From a checkpoint of a small image classifier.
Model: depths [4, 4], widths [192, 288].
Training: 22300 steps, held-out accuracy 79%.
Data: trained on larger renderings of crowded toy scenes, 90422 training examples, 94.7 epochs.
Rows from block 3 of a small image classifier, named by matrix and row number. Rows with one number belong to one channel. Each number is 50 + 10 x the weight over its row's rms, rounded and kept within 0 to 99. All counts start at 0.
After each channel's rows are labels from the 100 images, of 14848, where the channel reaches its highest value: "strongest on" is what is common among them. Only what is clearly more common there than usual is listed. The data: larger renderings of crowded toy scenes. In brackets: how many of the 100, against the usual share in percent.
# convs1: 3x3 conv (model.blocks.3.convs.1.weight, 48x48x3x3, each kernel summed), inputs 0-47
# convs2: expand pointwise conv (model.blocks.3.convs.2.weight, 192x48x1x1, transposed), outputs 0-191

convs1.35:61 47 57 36 39 39 31 65 29 45 55 55 45 42 50 53 45 60 42 54 34 48 45 40 55 61 46 44 37 43 33 48 37 28 55 47 34 61 40 41 44 50 57 37 54 49 50 38
convs2.35:49 53 65 50 56 50 50 43 59 64 59 68 52 41 44 49 48 66 51 58 50 62 40 51 54 54 54 59 45 60 44 46 60 43 73 59 50 51 42 36 59 64 63 60 57 32 65 71 48 50 40 48 51 65 50 33 61 67 56 36 29 46 64 71 29 55 31 58 63 55 53 37 48 44 47 43 49 50 60 37 58 56 40 39 55 59 55 58 62 49 58 49 62 61 61 49 38 53 49 53 64 53 55 61 58 48 54 50 36 53 60 63 29 44 34 37 49 57 60 51 64 57 48 65 56 55 51 49 34 60 51 58 36 55 33 61 42 65 56 54 67 55 38 54 47 62 58 60 66 42 59 32 49 49 55 47 54 52 60 49 42 52 53 37 58 58 53 60 70 34 26 55 49 54 49 50 46 57 34 36 45 49 37 60 66 73 58 38 61 51 53 40
strongest on: lamp (37 vs 12.4)

convs1.40:58 27 50 42 52 59 51 54 67 57 58 50 45 70 72 64 40 64 50 49 33 64 47 56 43 43 47 63 49 52 41 58 38 44 68 50 59 55 66 46 50 50 62 42 55 44 60 57
convs2.40:49 55 43 59 52 62 47 37 45 58 37 34 44 42 45 37 43 44 54 55 57 43 48 44 78 37 37 40 50 50 59 62 35 72 58 44 46 62 47 51 40 55 55 30 45 56 54 65 41 44 50 54 55 43 39 52 66 50 41 62 44 42 47 63 49 64 53 47 47 50 61 45 32 59 48 62 34 59 60 44 75 56 33 36 67 58 54 51 33 61 50 53 66 60 27 40 60 40 57 40 41 61 41 38 49 46 34 46 36 60 51 57 42 55 65 44 52 59 50 43 47 54 60 52 45 53 42 53 40 44 45 48 49 48 39 51 46 51 46 65 39 55 43 40 27 56 25 35 41 50 57 59 35 45 49 78 59 34 37 67 42 40 53 56 50 59 54 46 72 56 47 53 55 57 40 33 55 29 56 43 62 40 59 43 51 47 37 48 54 52 56 43
strongest on: sofa (30 vs 13)

convs1.18:53 43 56 53 34 34 45 58 43 35 57 46 56 55 30 35 51 50 51 51 57 51 57 40 52 36 46 46 52 24 57 40 36 54 51 46 46 50 72 31 49 52 48 47 45 24 49 51
convs2.18:52 51 51 72 31 48 69 33 54 41 35 53 51 44 43 46 55 41 56 55 40 55 41 45 52 41 49 52 42 33 60 61 59 41 39 58 50 45 60 61 43 58 41 67 48 56 49 46 64 66 59 63 43 37 43 40 33 38 36 37 52 54 59 62 58 71 66 31 55 58 57 47 61 57 59 54 53 44 57 47 46 38 42 54 40 59 45 30 60 54 61 39 46 37 57 49 37 64 60 40 41 62 53 53 43 54 36 47 60 47 61 37 71 69 52 52 57 32 66 53 63 46 46 56 43 29 41 46 47 68 56 54 42 47 39 60 47 49 49 43 46 51 77 65 67 37 52 53 54 38 45 66 52 47 38 52 37 48 42 54 54 47 48 41 44 49 46 27 59 47 50 34 56 56 40 31 45 42 39 51 48 54 32 68 52 47 49 70 63 42 42 46
strongest on: snowman (29 vs 12.1)

convs1.14:50 53 46 61 53 40 66 57 46 33 52 49 43 54 45 43 62 45 46 61 40 64 57 36 50 56 55 51 57 36 33 41 32 64 34 54 41 57 52 56 43 42 55 16 51 46 50 49
convs2.14:51 29 57 58 47 46 37 54 58 59 54 59 68 53 45 37 59 55 58 60 50 54 57 50 61 42 69 56 68 52 41 42 45 43 32 60 53 53 62 57 54 53 42 53 44 46 42 41 34 69 46 51 53 61 53 46 79 41 49 37 60 56 46 66 61 55 42 46 61 41 59 68 53 51 46 44 43 55 50 42 58 54 44 52 61 68 64 59 54 41 58 65 49 56 58 71 55 59 56 77 55 52 47 58 41 42 47 49 59 56 63 51 43 30 30 50 57 44 60 47 55 46 36 45 46 55 50 68 46 49 19 51 65 59 59 85 52 45 52 59 60 37 60 53 56 50 41 58 77 42 56 41 59 56 66 53 53 53 51 62 48 39 46 53 51 41 43 40 76 36 54 41 65 52 44 49 46 49 36 48 40 61 54 56 58 52 56 51 57 52 60 49
strongest on: candle (38 vs 12.5)

convs1.46:33 86 51 39 54 58 47 40 63 56 43 40 64 48 41 27 64 53 37 52 42 52 47 57 65 52 52 50 40 57 55 65 46 50 47 40 48 49 38 54 43 39 43 47 50 49 48 40
convs2.46:64 38 49 51 50 45 55 53 57 55 33 37 39 48 59 51 40 53 64 44 42 36 67 34 58 58 59 56 50 54 32 36 52 44 44 40 46 40 66 41 52 65 35 68 53 66 51 55 35 36 34 55 48 37 46 30 48 43 50 48 52 44 56 39 32 35 44 58 62 46 60 52 43 41 37 55 44 44 34 51 53 49 52 52 40 42 48 54 44 44 56 34 53 68 60 51 29 65 70 47 50 39 47 56 61 37 38 64 40 48 50 57 73 35 49 38 53 70 49 48 45 48 48 45 36 53 46 53 46 58 43 56 28 49 58 50 35 70 35 42 33 49 40 40 64 40 67 50 61 48 46 39 54 35 46 40 45 31 37 48 47 49 40 47 47 61 45 63 60 63 42 51 70 34 44 56 57 47 33 31 46 40 63 42 53 59 46 52 46 50 45 56
strongest on: arch (44 vs 12.7); sofa (36 vs 13); largest object: arch (26 vs 5.3)

convs1.27:50 64 46 57 59 51 64 37 50 65 47 50 49 63 43 57 42 47 49 64 51 53 40 45 48 62 35 48 51 52 82 57 35 51 42 47 36 45 51 46 47 34 73 49 45 67 39 47
convs2.27:44 56 47 56 43 59 52 57 32 50 51 53 48 31 58 56 46 52 48 38 71 38 52 51 47 55 36 40 52 43 58 42 51 56 60 48 35 53 39 70 63 42 39 49 39 53 38 59 52 37 29 66 57 46 40 58 44 58 45 43 51 45 53 41 44 56 60 49 52 33 48 56 47 63 59 55 41 49 64 52 48 72 54 39 60 65 38 42 39 57 47 62 34 49 38 44 66 39 48 60 49 56 43 37 55 49 58 50 49 70 43 34 45 55 67 52 75 39 46 45 41 52 54 56 32 44 64 53 60 53 45 62 48 43 56 41 55 40 48 60 54 58 47 47 61 51 30 37 41 55 53 61 61 55 27 72 54 50 44 33 48 41 60 54 71 51 23 59 44 68 45 65 42 43 52 58 38 59 39 68 57 58 38 30 59 50 42 30 33 44 51 49
strongest on: mushroom (39 vs 12.7); largest object: mushroom (33 vs 5.5)

convs1.17:68 53 51 62 57 59 64 35 64 62 53 44 58 61 56 46 52 43 40 51 41 28 52 39 49 47 59 49 54 58 51 44 60 37 60 52 58 34 59 40 38 47 51 44 38 31 44 72
convs2.17:61 60 41 54 23 42 55 60 47 53 48 45 64 42 53 54 46 46 60 47 43 65 69 47 54 65 52 35 68 39 52 51 47 51 57 33 45 48 29 58 30 52 49 37 53 39 56 48 56 59 43 46 52 40 38 49 53 63 48 45 54 48 40 45 52 46 43 38 52 43 50 62 57 37 53 37 36 55 42 73 64 41 56 61 39 22 54 54 47 30 34 37 56 51 50 48 58 37 52 65 60 48 57 61 46 65 44 43 56 67 43 49 47 33 47 59 43 47 45 55 62 59 47 70 46 47 45 48 57 68 34 61 58 53 66 59 53 54 50 64 27 43 50 40 48 53 40 36 50 37 45 55 39 62 58 45 58 45 32 33 50 34 56 53 71 45 41 55 49 40 47 47 58 52 42 58 59 74 37 48 48 34 65 64 43 62 44 51 61 66 39 47
strongest on: barrel (44 vs 12.6); largest object: barrel (26 vs 6.6)

convs1.15:62 55 41 55 45 44 38 56 46 52 71 53 45 58 50 76 43 59 46 57 41 37 42 65 49 29 50 51 55 72 47 59 51 46 65 38 57 69 45 48 65 50 45 48 53 61 56 58
convs2.15:55 46 40 44 51 46 48 37 49 58 61 48 66 57 47 52 50 37 27 61 54 55 52 61 54 51 43 57 46 62 44 57 40 45 43 54 53 57 50 51 47 37 40 59 57 43 64 66 48 65 60 40 52 54 51 41 35 65 42 42 43 31 44 59 60 44 54 53 45 65 45 56 37 47 28 36 40 48 36 46 42 43 58 55 31 41 57 53 43 61 40 38 41 39 58 45 66 57 40 53 40 27 34 47 40 46 60 62 59 66 57 61 63 44 42 49 55 49 64 45 63 72 76 53 55 52 51 46 43 40 47 52 49 46 60 44 45 56 51 49 56 41 32 38 42 46 50 45 41 59 61 43 42 66 55 48 43 55 70 64 56 46 62 49 37 51 58 64 39 47 45 50 55 21 61 77 67 50 47 62 43 34 60 44 37 32 36 67 45 55 59 56
strongest on: sofa (41 vs 13); largest object: sofa (32 vs 5.1); arch (31 vs 12.7)

convs1.42:43 54 56 42 59 41 41 44 58 34 55 62 47 43 56 46 45 46 54 49 53 52 62 50 49 45 44 16 53 39 52 48 31 56 44 45 33 60 47 61 59 32 33 46 31 45 42 45
convs2.42:40 62 60 63 53 38 57 52 77 44 62 30 50 50 52 34 49 48 63 56 52 50 51 60 55 30 42 49 43 55 47 47 42 47 47 33 62 27 41 63 27 57 59 74 42 49 46 50 44 60 59 44 41 64 56 70 55 27 56 50 66 48 51 42 36 47 49 67 43 63 46 38 61 51 48 31 44 38 53 50 72 57 46 49 46 55 43 59 63 56 51 45 64 51 40 68 49 49 56 63 51 42 55 57 33 47 37 43 46 70 43 47 56 49 57 59 67 52 41 57 56 56 52 64 41 51 45 40 55 41 50 48 46 70 39 64 41 36 59 69 52 65 62 34 65 51 45 55 49 52 40 49 41 57 43 41 50 47 41 58 57 71 59 37 46 50 50 49 52 43 52 60 52 46 21 54 52 62 43 60 44 44 34 48 33 55 36 53 53 52 48 59
strongest on: tree (48 vs 12.7); largest object: tree (32 vs 5)

convs1.30:49 59 45 38 48 54 61 35 79 49 36 46 55 66 45 50 57 53 53 47 57 45 55 53 52 53 36 64 50 40 68 42 38 53 46 64 38 44 48 27 34 41 67 45 46 48 57 53
convs2.30:48 46 35 65 45 56 51 49 36 39 56 45 44 49 59 57 55 60 41 55 48 38 46 43 54 30 51 51 51 43 43 59 44 62 36 39 48 91 31 49 50 53 45 38 61 54 45 39 38 42 44 49 48 48 42 37 36 36 51 34 48 53 36 39 75 55 53 29 38 39 66 64 54 59 65 53 54 62 56 39 58 25 53 45 42 38 55 41 60 40 38 56 55 60 47 76 62 46 51 72 48 49 55 40 50 49 48 51 69 60 57 46 52 52 60 43 45 40 44 46 40 55 40 61 46 38 64 35 46 46 58 65 76 36 52 41 50 49 45 51 52 39 44 37 51 60 42 52 37 37 48 56 36 31 62 39 53 60 57 61 48 43 57 52 47 52 37 57 47 52 55 60 41 48 60 47 48 47 54 69 43 65 56 57 41 52 56 43 28 42 48 47
strongest on: arch (44 vs 12.7); largest object: arch (28 vs 5.3)

convs1.31:60 45 69 51 52 31 48 40 44 55 58 34 49 40 42 53 41 46 42 56 38 50 43 39 43 60 36 32 47 50 61 52 35 49 51 46 52 44 47 50 54 48 23 24 51 64 56 47
convs2.31:48 46 52 65 58 57 39 50 52 41 26 44 51 55 41 48 53 43 39 69 68 42 59 35 53 65 46 46 46 36 62 55 55 63 57 38 37 60 62 48 58 34 29 36 39 44 46 65 57 55 46 55 78 41 39 55 44 65 41 62 44 48 46 56 41 43 54 51 61 47 39 59 57 55 39 74 47 49 28 65 45 44 45 68 40 48 59 52 36 69 44 50 38 48 58 55 45 54 53 51 54 61 46 55 55 39 50 51 39 45 41 56 44 46 60 42 56 34 36 49 54 48 47 46 46 50 51 58 26 69 61 43 47 42 52 40 62 51 47 69 42 55 48 53 38 36 73 32 59 65 57 50 63 62 43 33 42 38 42 35 60 49 51 49 53 49 60 55 36 44 62 38 61 49 67 44 56 46 55 50 57 38 46 60 48 57 35 58 58 47 49 76
strongest on: table (38 vs 12.7)

convs1.13:60 41 62 33 38 39 51 41 48 58 49 54 49 43 49 53 56 62 60 42 31 55 49 44 42 44 42 49 35 66 68 50 39 31 50 35 65 46 53 58 58 50 66 31 42 50 62 47
convs2.13:63 67 39 60 56 54 48 53 54 36 41 73 46 41 38 44 65 61 45 40 59 35 41 60 43 46 62 40 46 45 57 56 49 72 41 57 52 63 51 46 48 36 51 42 39 44 58 41 55 43 42 47 58 45 50 45 50 64 62 52 46 35 69 45 39 46 52 55 51 61 40 44 46 59 47 44 52 66 66 51 62 45 58 62 35 48 67 40 69 34 74 55 71 54 62 48 37 58 57 52 53 62 57 37 54 47 61 46 56 40 49 54 51 46 61 29 54 44 45 37 45 44 40 58 60 47 67 62 39 56 46 52 45 40 48 54 48 48 38 46 57 52 50 48 37 38 47 53 54 51 44 43 54 28 56 45 47 54 47 54 24 38 56 50 51 45 53 50 57 32 40 48 74 75 71 33 62 53 37 53 33 41 60 39 59 55 54 42 43 24 39 47
strongest on: light from behind the camera (57 vs 24.6); lamp (34 vs 12.4); candle (33 vs 12.5)

convs1.34:47 52 55 44 58 47 49 57 31 33 60 48 58 49 61 40 50 40 51 46 70 30 39 46 57 68 49 44 54 47 33 50 44 55 31 36 47 35 40 30 59 43 61 39 62 50 51 50
convs2.34:33 60 61 35 40 53 40 29 46 63 56 49 66 64 47 45 62 27 46 43 40 57 50 52 60 44 44 50 50 61 65 45 62 41 56 51 36 54 49 47 46 60 46 45 35 40 51 62 51 61 48 70 74 73 47 35 63 58 65 37 58 57 44 41 53 36 60 50 48 56 76 50 50 41 54 56 50 35 40 53 58 48 51 36 43 64 59 58 49 57 49 53 72 57 43 57 57 30 69 49 61 53 45 53 31 54 45 32 57 41 50 54 50 40 54 47 46 46 46 58 50 37 31 48 53 59 51 41 52 63 46 50 68 58 50 57 64 40 61 44 39 50 66 35 37 58 48 53 56 47 44 53 32 63 43 62 64 29 53 54 53 58 31 41 48 38 48 71 49 39 41 55 43 37 58 41 36 47 27 38 53 56 54 46 53 41 47 34 50 54 49 51
strongest on: pine (71 vs 12.9); largest object: pine (41 vs 4.3)

convs1.25:56 54 52 32 46 30 52 52 45 35 46 55 54 61 56 64 59 58 46 66 64 53 32 69 53 66 47 42 51 56 40 45 39 77 58 64 40 51 45 47 55 40 44 47 45 56 57 43
convs2.25:51 59 49 59 29 64 55 77 51 56 58 47 50 45 39 33 44 42 48 45 32 65 63 50 45 34 72 54 54 58 49 41 47 52 49 53 60 50 51 61 55 54 75 53 46 43 55 69 53 32 49 41 68 61 67 39 46 48 63 34 61 54 72 44 60 45 55 41 39 36 51 44 35 58 46 43 55 57 53 29 63 56 66 27 57 60 48 45 40 48 67 52 52 52 41 58 42 57 45 47 35 56 39 46 53 43 67 62 63 54 55 31 44 58 49 51 45 48 37 40 35 50 49 53 37 46 30 51 48 53 48 58 65 53 48 63 44 79 60 42 52 64 46 63 31 61 57 47 52 42 65 35 58 47 59 54 44 37 49 54 47 45 50 46 46 45 41 40 51 43 53 36 39 54 48 48 50 58 54 53 49 48 35 58 68 54 48 55 56 49 47 76
strongest on: table (43 vs 12.7); largest object: table (25 vs 3.3)

convs1.21:50 34 58 49 52 47 45 48 42 42 56 39 39 57 41 56 61 50 51 49 41 41 36 43 47 77 45 39 44 26 42 50 35 41 46 46 64 51 29 54 53 40 56 61 64 34 48 59
convs2.21:36 46 40 51 50 51 72 55 46 60 61 42 57 51 29 42 55 59 60 45 37 45 55 36 54 46 42 43 23 69 62 48 56 61 70 47 54 40 47 52 46 55 58 62 30 59 65 55 37 54 58 57 46 42 55 46 40 41 35 61 40 61 50 53 62 65 63 49 37 61 45 40 70 46 53 32 47 39 44 48 47 53 43 45 49 52 66 57 48 57 52 45 42 46 47 43 44 45 57 46 47 53 52 49 43 49 46 38 57 45 36 43 60 57 44 57 52 65 54 64 50 45 39 44 51 22 58 50 53 42 49 59 35 53 31 78 45 42 55 28 58 52 38 51 57 59 56 74 44 58 20 59 41 60 51 43 39 66 50 45 30 42 39 41 56 53 45 52 37 43 66 55 67 51 55 38 42 47 61 45 47 51 55 57 31 37 57 55 43 34 50 58
strongest on: barrel (40 vs 12.6); largest object: barrel (32 vs 6.6); mushroom (30 vs 12.7)

convs1.12:39 43 47 52 59 61 61 56 67 46 42 34 47 57 40 54 62 58 53 41 52 56 32 51 64 44 65 62 63 49 80 59 46 37 58 57 50 49 42 59 57 46 60 59 40 55 63 42
convs2.12:40 42 57 60 47 66 44 46 36 38 38 46 38 28 27 56 51 56 42 60 67 47 78 49 53 31 41 49 56 44 48 47 64 57 58 56 49 49 49 72 38 57 45 52 55 43 38 57 66 35 38 49 55 54 30 45 46 55 35 56 43 33 56 52 44 52 52 27 32 35 58 55 39 65 36 52 60 31 48 53 67 60 55 57 45 46 50 34 51 53 35 55 45 41 24 71 62 47 53 56 37 46 39 44 53 40 45 39 40 44 39 32 47 44 39 55 47 44 47 37 38 53 57 56 45 41 50 42 57 52 51 70 49 41 29 46 43 45 44 57 40 59 54 38 35 70 48 47 42 40 50 58 38 50 42 44 58 53 60 44 40 50 55 65 66 51 34 53 37 41 59 38 49 52 49 51 57 54 53 60 62 60 42 50 44 52 44 49 34 36 57 51
strongest on: mushroom (40 vs 12.7); trophy (32 vs 12.4); largest object: mushroom (26 vs 5.5)

convs1.36:45 54 56 31 42 24 44 56 42 41 58 49 56 49 58 59 55 63 38 48 46 67 42 67 50 56 59 48 71 59 58 30 44 53 59 47 64 58 57 35 52 55 50 56 40 61 59 47
convs2.36:27 52 69 46 45 55 56 44 55 67 44 73 50 48 56 60 54 48 40 50 48 61 48 68 59 52 55 42 32 42 56 68 41 53 59 48 51 46 43 52 39 51 25 57 57 54 59 54 38 62 46 65 56 32 50 39 48 49 41 67 38 58 49 60 48 38 59 56 57 61 51 54 48 44 56 61 62 51 37 65 47 29 47 62 39 34 50 68 46 41 59 47 49 56 57 63 50 59 64 44 19 56 27 32 44 45 71 48 64 43 50 44 39 66 45 64 57 46 58 54 58 61 47 31 59 28 56 55 41 43 65 55 29 43 41 49 48 61 46 41 40 39 55 56 48 56 50 37 61 36 67 36 41 50 48 39 41 55 44 46 60 56 46 57 31 62 43 54 46 52 62 54 42 43 53 49 50 46 51 49 48 54 46 41 41 45 58 60 60 35 40 33
strongest on: mug (45 vs 12.7); largest object: mug (36 vs 4.6)

convs1.45:28 42 62 39 47 43 56 41 42 48 35 42 53 53 55 57 55 59 30 50 52 31 59 56 55 58 59 53 69 53 51 40 46 49 54 40 36 44 62 65 64 35 44 41 39 38 38 56
convs2.45:45 68 46 40 55 47 46 66 68 51 50 36 45 40 38 72 63 38 39 63 51 48 61 59 57 42 56 55 53 66 50 49 50 64 55 61 65 47 47 42 47 40 53 56 59 78 48 52 39 46 52 52 71 32 65 62 50 57 42 54 51 52 56 48 37 55 45 34 60 53 56 54 58 51 36 58 54 46 44 61 72 43 75 65 41 54 67 67 31 61 53 64 53 57 43 67 41 59 57 52 67 42 47 54 65 57 49 36 52 51 40 43 47 50 58 58 40 49 62 54 54 45 53 51 40 45 38 45 48 35 55 51 42 59 53 37 68 46 58 43 31 42 54 53 54 55 43 55 52 59 55 55 40 69 51 46 35 44 32 36 43 76 35 28 42 40 52 46 39 34 64 56 65 48 56 62 57 60 30 45 45 50 54 46 63 51 47 48 44 49 43 57
strongest on: tree (43 vs 12.7); mushroom (41 vs 12.7); largest object: tree (34 vs 5)

convs1.38:58 54 52 41 64 50 50 67 64 60 63 62 48 28 64 45 37 61 40 33 35 48 45 45 51 39 47 47 69 62 52 47 46 68 43 47 62 55 49 54 55 43 37 56 46 61 37 57
convs2.38:45 59 52 41 53 67 59 56 47 52 55 53 58 62 47 55 50 38 58 41 23 56 50 46 47 56 35 53 55 66 42 77 41 70 55 46 48 46 43 49 40 67 58 52 50 59 59 42 40 51 61 28 54 54 44 30 54 30 58 42 39 63 66 45 43 44 60 53 40 43 64 59 41 35 67 46 67 53 56 37 56 46 58 54 35 38 53 63 69 54 42 44 53 50 62 53 53 39 51 40 64 36 79 59 26 58 39 48 60 59 52 71 46 55 70 59 64 34 49 52 50 60 61 41 54 44 57 70 42 54 49 43 46 48 55 52 64 45 53 31 46 53 56 48 51 47 47 46 43 36 31 42 41 45 60 55 58 34 56 43 59 51 47 43 47 43 53 52 50 41 45 52 46 42 54 44 60 67 39 56 28 54 53 48 44 47 56 63 36 41 50 62
strongest on: candle (33 vs 12.5)

convs1.10:47 38 64 58 53 36 43 57 53 28 50 48 48 28 49 45 66 57 40 64 56 52 35 53 49 38 54 55 56 36 45 44 40 51 38 46 44 57 48 37 42 43 37 51 38 24 43 49
convs2.10:60 60 49 55 64 49 50 45 48 27 51 45 46 61 45 38 63 67 67 45 55 66 51 47 67 61 39 59 63 43 66 42 42 66 42 55 42 46 46 50 60 57 35 37 24 49 53 47 55 60 49 70 41 51 33 47 57 42 60 50 63 42 56 59 51 37 56 51 61 50 42 46 54 57 48 46 41 57 62 34 33 53 55 54 42 54 73 51 62 56 52 36 50 58 56 44 51 32 65 56 68 66 49 69 48 30 49 49 57 48 61 61 66 35 48 43 60 42 38 67 48 56 47 53 54 46 63 65 68 58 52 34 57 45 55 56 54 50 37 48 46 40 55 45 42 37 48 52 52 45 49 30 52 44 41 67 58 50 50 54 45 59 40 45 54 44 65 37 44 58 26 50 47 58 50 43 62 49 43 32 70 27 43 73 52 56 39 55 54 52 59 60
strongest on: snowman (30 vs 12.1)

convs1.2:54 42 59 65 51 37 62 64 56 53 53 70 35 61 47 45 45 58 67 65 45 47 53 68 50 43 47 69 50 44 51 52 47 52 64 54 57 65 65 46 62 51 55 62 50 71 57 60
convs2.2:55 40 36 54 42 56 71 52 56 47 21 48 47 44 67 40 52 56 68 61 54 46 57 47 56 58 67 67 50 55 57 61 27 51 47 27 47 45 51 55 49 62 63 48 64 47 45 54 33 46 53 34 41 42 31 36 55 54 53 46 44 54 41 54 50 33 44 43 66 48 55 71 48 57 41 44 31 55 40 43 61 51 39 51 55 45 51 64 60 32 40 50 60 63 47 40 48 53 40 45 40 43 51 49 50 57 49 57 40 41 68 49 57 50 72 43 64 54 51 58 68 52 61 36 61 50 62 39 52 46 59 45 43 50 42 50 34 35 51 45 52 67 45 41 43 39 57 52 48 59 46 55 53 36 68 57 66 48 76 60 66 33 51 47 47 70 39 67 41 44 46 45 38 48 52 38 65 61 32 48 59 38 51 51 36 49 60 48 45 35 52 50
strongest on: sofa (34 vs 13)

convs1.22:49 65 46 41 43 58 36 36 69 49 58 50 67 46 66 46 53 41 47 44 46 47 66 50 49 63 28 53 59 47 52 56 54 40 36 39 46 59 50 45 32 36 39 40 51 42 54 69
convs2.22:61 61 55 66 42 53 54 52 44 49 54 44 48 49 49 33 36 43 27 55 58 43 41 59 53 55 61 47 61 40 48 54 35 40 43 63 55 30 55 53 70 43 60 38 25 33 53 41 50 67 44 51 43 52 41 47 63 60 53 42 69 55 46 42 47 51 64 50 42 59 44 61 38 63 48 52 44 44 59 47 46 29 56 60 33 60 40 48 51 48 45 62 61 62 60 54 46 47 67 42 49 59 49 40 56 60 51 37 40 57 64 63 37 50 38 33 50 37 40 61 53 37 38 59 29 56 47 40 49 50 48 54 72 60 45 40 51 45 55 38 49 37 59 34 34 48 44 37 57 48 39 44 50 45 47 58 59 32 49 44 53 46 60 40 41 40 75 32 75 33 58 39 46 45 49 51 42 28 44 63 51 45 39 55 56 43 52 45 39 41 72 56
strongest on: candle (46 vs 12.5)

convs1.24:55 40 37 53 52 50 55 51 45 55 66 48 56 44 38 42 49 33 58 62 48 53 56 47 42 65 54 48 63 35 32 51 40 43 55 39 39 56 49 24 42 33 47 29 37 42 46 55
convs2.24:32 54 77 50 42 79 33 52 55 58 41 49 45 63 39 47 47 37 57 49 43 47 50 52 41 40 45 69 54 42 48 59 43 63 55 40 30 44 67 44 62 27 45 51 57 43 69 56 69 51 71 53 32 46 49 40 49 57 48 55 50 55 51 54 42 37 46 68 64 47 62 63 45 54 57 51 61 64 50 50 46 26 51 26 50 64 43 49 46 55 61 59 47 51 50 53 35 34 57 18 42 49 36 58 50 40 46 75 46 50 41 51 44 56 55 47 63 49 34 60 41 44 55 63 57 57 54 49 44 52 51 35 48 23 63 44 57 55 55 48 47 43 50 63 49 34 41 38 63 62 57 44 58 48 45 42 42 54 43 41 44 33 52 51 39 50 53 57 62 56 64 50 59 41 57 43 57 45 46 48 70 56 42 49 54 63 56 53 60 51 50 53
strongest on: light from the left (54 vs 24.8); mushroom (42 vs 12.7); trophy (32 vs 12.4); largest object: mushroom (30 vs 5.5)

convs1.6:48 47 43 44 31 53 54 40 72 61 58 57 58 44 64 27 44 37 65 58 65 51 45 48 39 37 49 56 53 43 61 55 34 56 57 53 58 52 39 41 41 41 53 72 55 41 48 38
convs2.6:47 52 27 61 36 60 50 34 44 34 48 44 43 42 54 47 53 38 46 46 53 46 52 50 55 40 44 58 56 27 62 47 43 54 44 43 44 55 56 46 41 41 47 42 59 43 52 39 67 56 49 47 43 64 40 35 33 58 52 62 41 38 50 65 58 52 69 65 61 34 44 33 49 54 51 46 49 52 57 62 39 43 51 38 61 67 58 39 48 47 48 63 40 24 41 50 55 50 59 43 32 65 42 41 48 55 35 40 35 50 42 50 66 60 37 48 53 29 71 56 49 56 51 51 38 28 43 34 73 64 69 62 41 47 46 38 44 40 47 50 42 53 54 45 34 25 41 62 41 46 49 50 44 34 37 50 50 44 46 39 51 51 64 38 49 41 59 32 42 57 53 59 42 50 49 41 76 46 46 53 31 58 52 53 45 44 45 52 41 47 41 51
strongest on: bottle (36 vs 12.5)

convs1.8:41 34 61 41 31 62 57 56 43 55 54 72 56 47 42 49 52 37 61 59 58 65 45 43 44 55 37 45 52 55 49 36 37 58 51 46 52 62 49 42 32 48 38 54 49 24 40 54
convs2.8:50 42 58 46 62 36 50 32 52 31 48 53 52 62 63 48 54 46 47 38 52 62 47 61 39 41 45 41 56 47 33 45 41 41 59 42 31 46 66 46 54 45 55 65 52 57 32 48 32 33 58 43 49 45 46 59 55 50 48 36 49 57 41 61 43 41 51 33 42 71 33 54 45 49 44 72 58 54 51 41 46 52 66 36 60 65 54 53 50 59 62 62 60 49 46 42 53 59 49 65 48 43 44 54 67 55 63 35 67 50 35 55 40 51 41 63 61 34 72 46 42 47 70 52 49 54 41 52 67 32 37 57 39 63 55 39 55 59 45 62 29 54 51 41 59 41 50 26 56 50 48 44 49 53 40 47 29 56 57 45 55 53 54 74 27 38 50 50 55 58 60 66 59 46 50 53 39 38 59 58 57 48 32 42 59 57 31 54 48 43 43 55
strongest on: tree (51 vs 12.7); lamp (37 vs 12.4); largest object: tree (34 vs 5)

convs1.3:65 37 49 64 47 44 57 52 41 58 40 58 53 42 61 42 47 34 53 63 47 25 55 51 61 63 53 43 63 51 41 52 29 50 53 35 53 60 39 44 52 48 58 30 61 50 40 65
convs2.3:41 47 48 47 31 49 54 61 50 42 41 63 62 43 31 47 44 57 55 51 42 56 58 38 53 30 50 52 46 39 45 56 55 47 39 42 41 57 42 66 46 55 44 47 41 36 52 42 44 51 50 46 54 54 61 32 53 41 61 51 40 58 69 47 42 38 40 49 48 41 57 44 69 35 47 53 54 56 31 51 56 38 63 52 36 67 45 58 43 57 41 54 54 63 38 53 47 36 38 38 64 45 71 61 41 59 60 34 59 46 67 35 51 45 54 67 64 49 49 66 35 61 62 55 55 56 56 56 36 53 42 42 48 41 43 51 45 54 47 55 49 67 42 59 75 36 54 33 55 65 40 51 58 44 45 49 48 47 43 40 81 41 55 52 45 72 45 46 66 53 37 45 39 68 42 45 56 59 35 57 63 67 41 51 56 39 49 25 38 62 40 44
strongest on: pine (55 vs 12.9); largest object: pine (38 vs 4.3)

convs1.43:76 73 38 54 58 47 53 54 54 56 63 59 40 38 45 36 59 49 58 57 29 30 46 36 41 50 55 52 49 43 59 53 46 40 50 57 61 46 50 48 58 50 45 47 50 69 54 67
convs2.43:68 58 54 59 37 63 56 60 49 51 44 40 56 39 45 54 53 34 48 69 49 57 42 54 39 62 31 61 48 51 58 46 54 60 37 45 61 53 67 53 50 62 54 34 52 53 60 40 40 51 55 54 53 48 56 42 60 48 61 50 39 42 39 46 45 47 28 62 42 50 26 37 50 56 33 43 34 67 55 44 60 49 37 53 42 68 33 48 36 34 34 44 31 48 45 61 58 41 71 40 45 43 66 46 44 74 56 63 47 36 54 46 44 65 52 44 47 47 39 47 63 48 37 68 49 62 51 63 40 35 46 48 53 60 39 40 59 41 53 44 51 46 38 53 44 48 48 43 54 36 42 64 45 33 70 50 49 40 45 46 55 32 32 36 40 40 41 41 39 39 38 36 57 41 53 50 56 42 65 50 57 62 52 33 54 50 43 62 33 52 36 58
strongest on: mug (30 vs 12.7)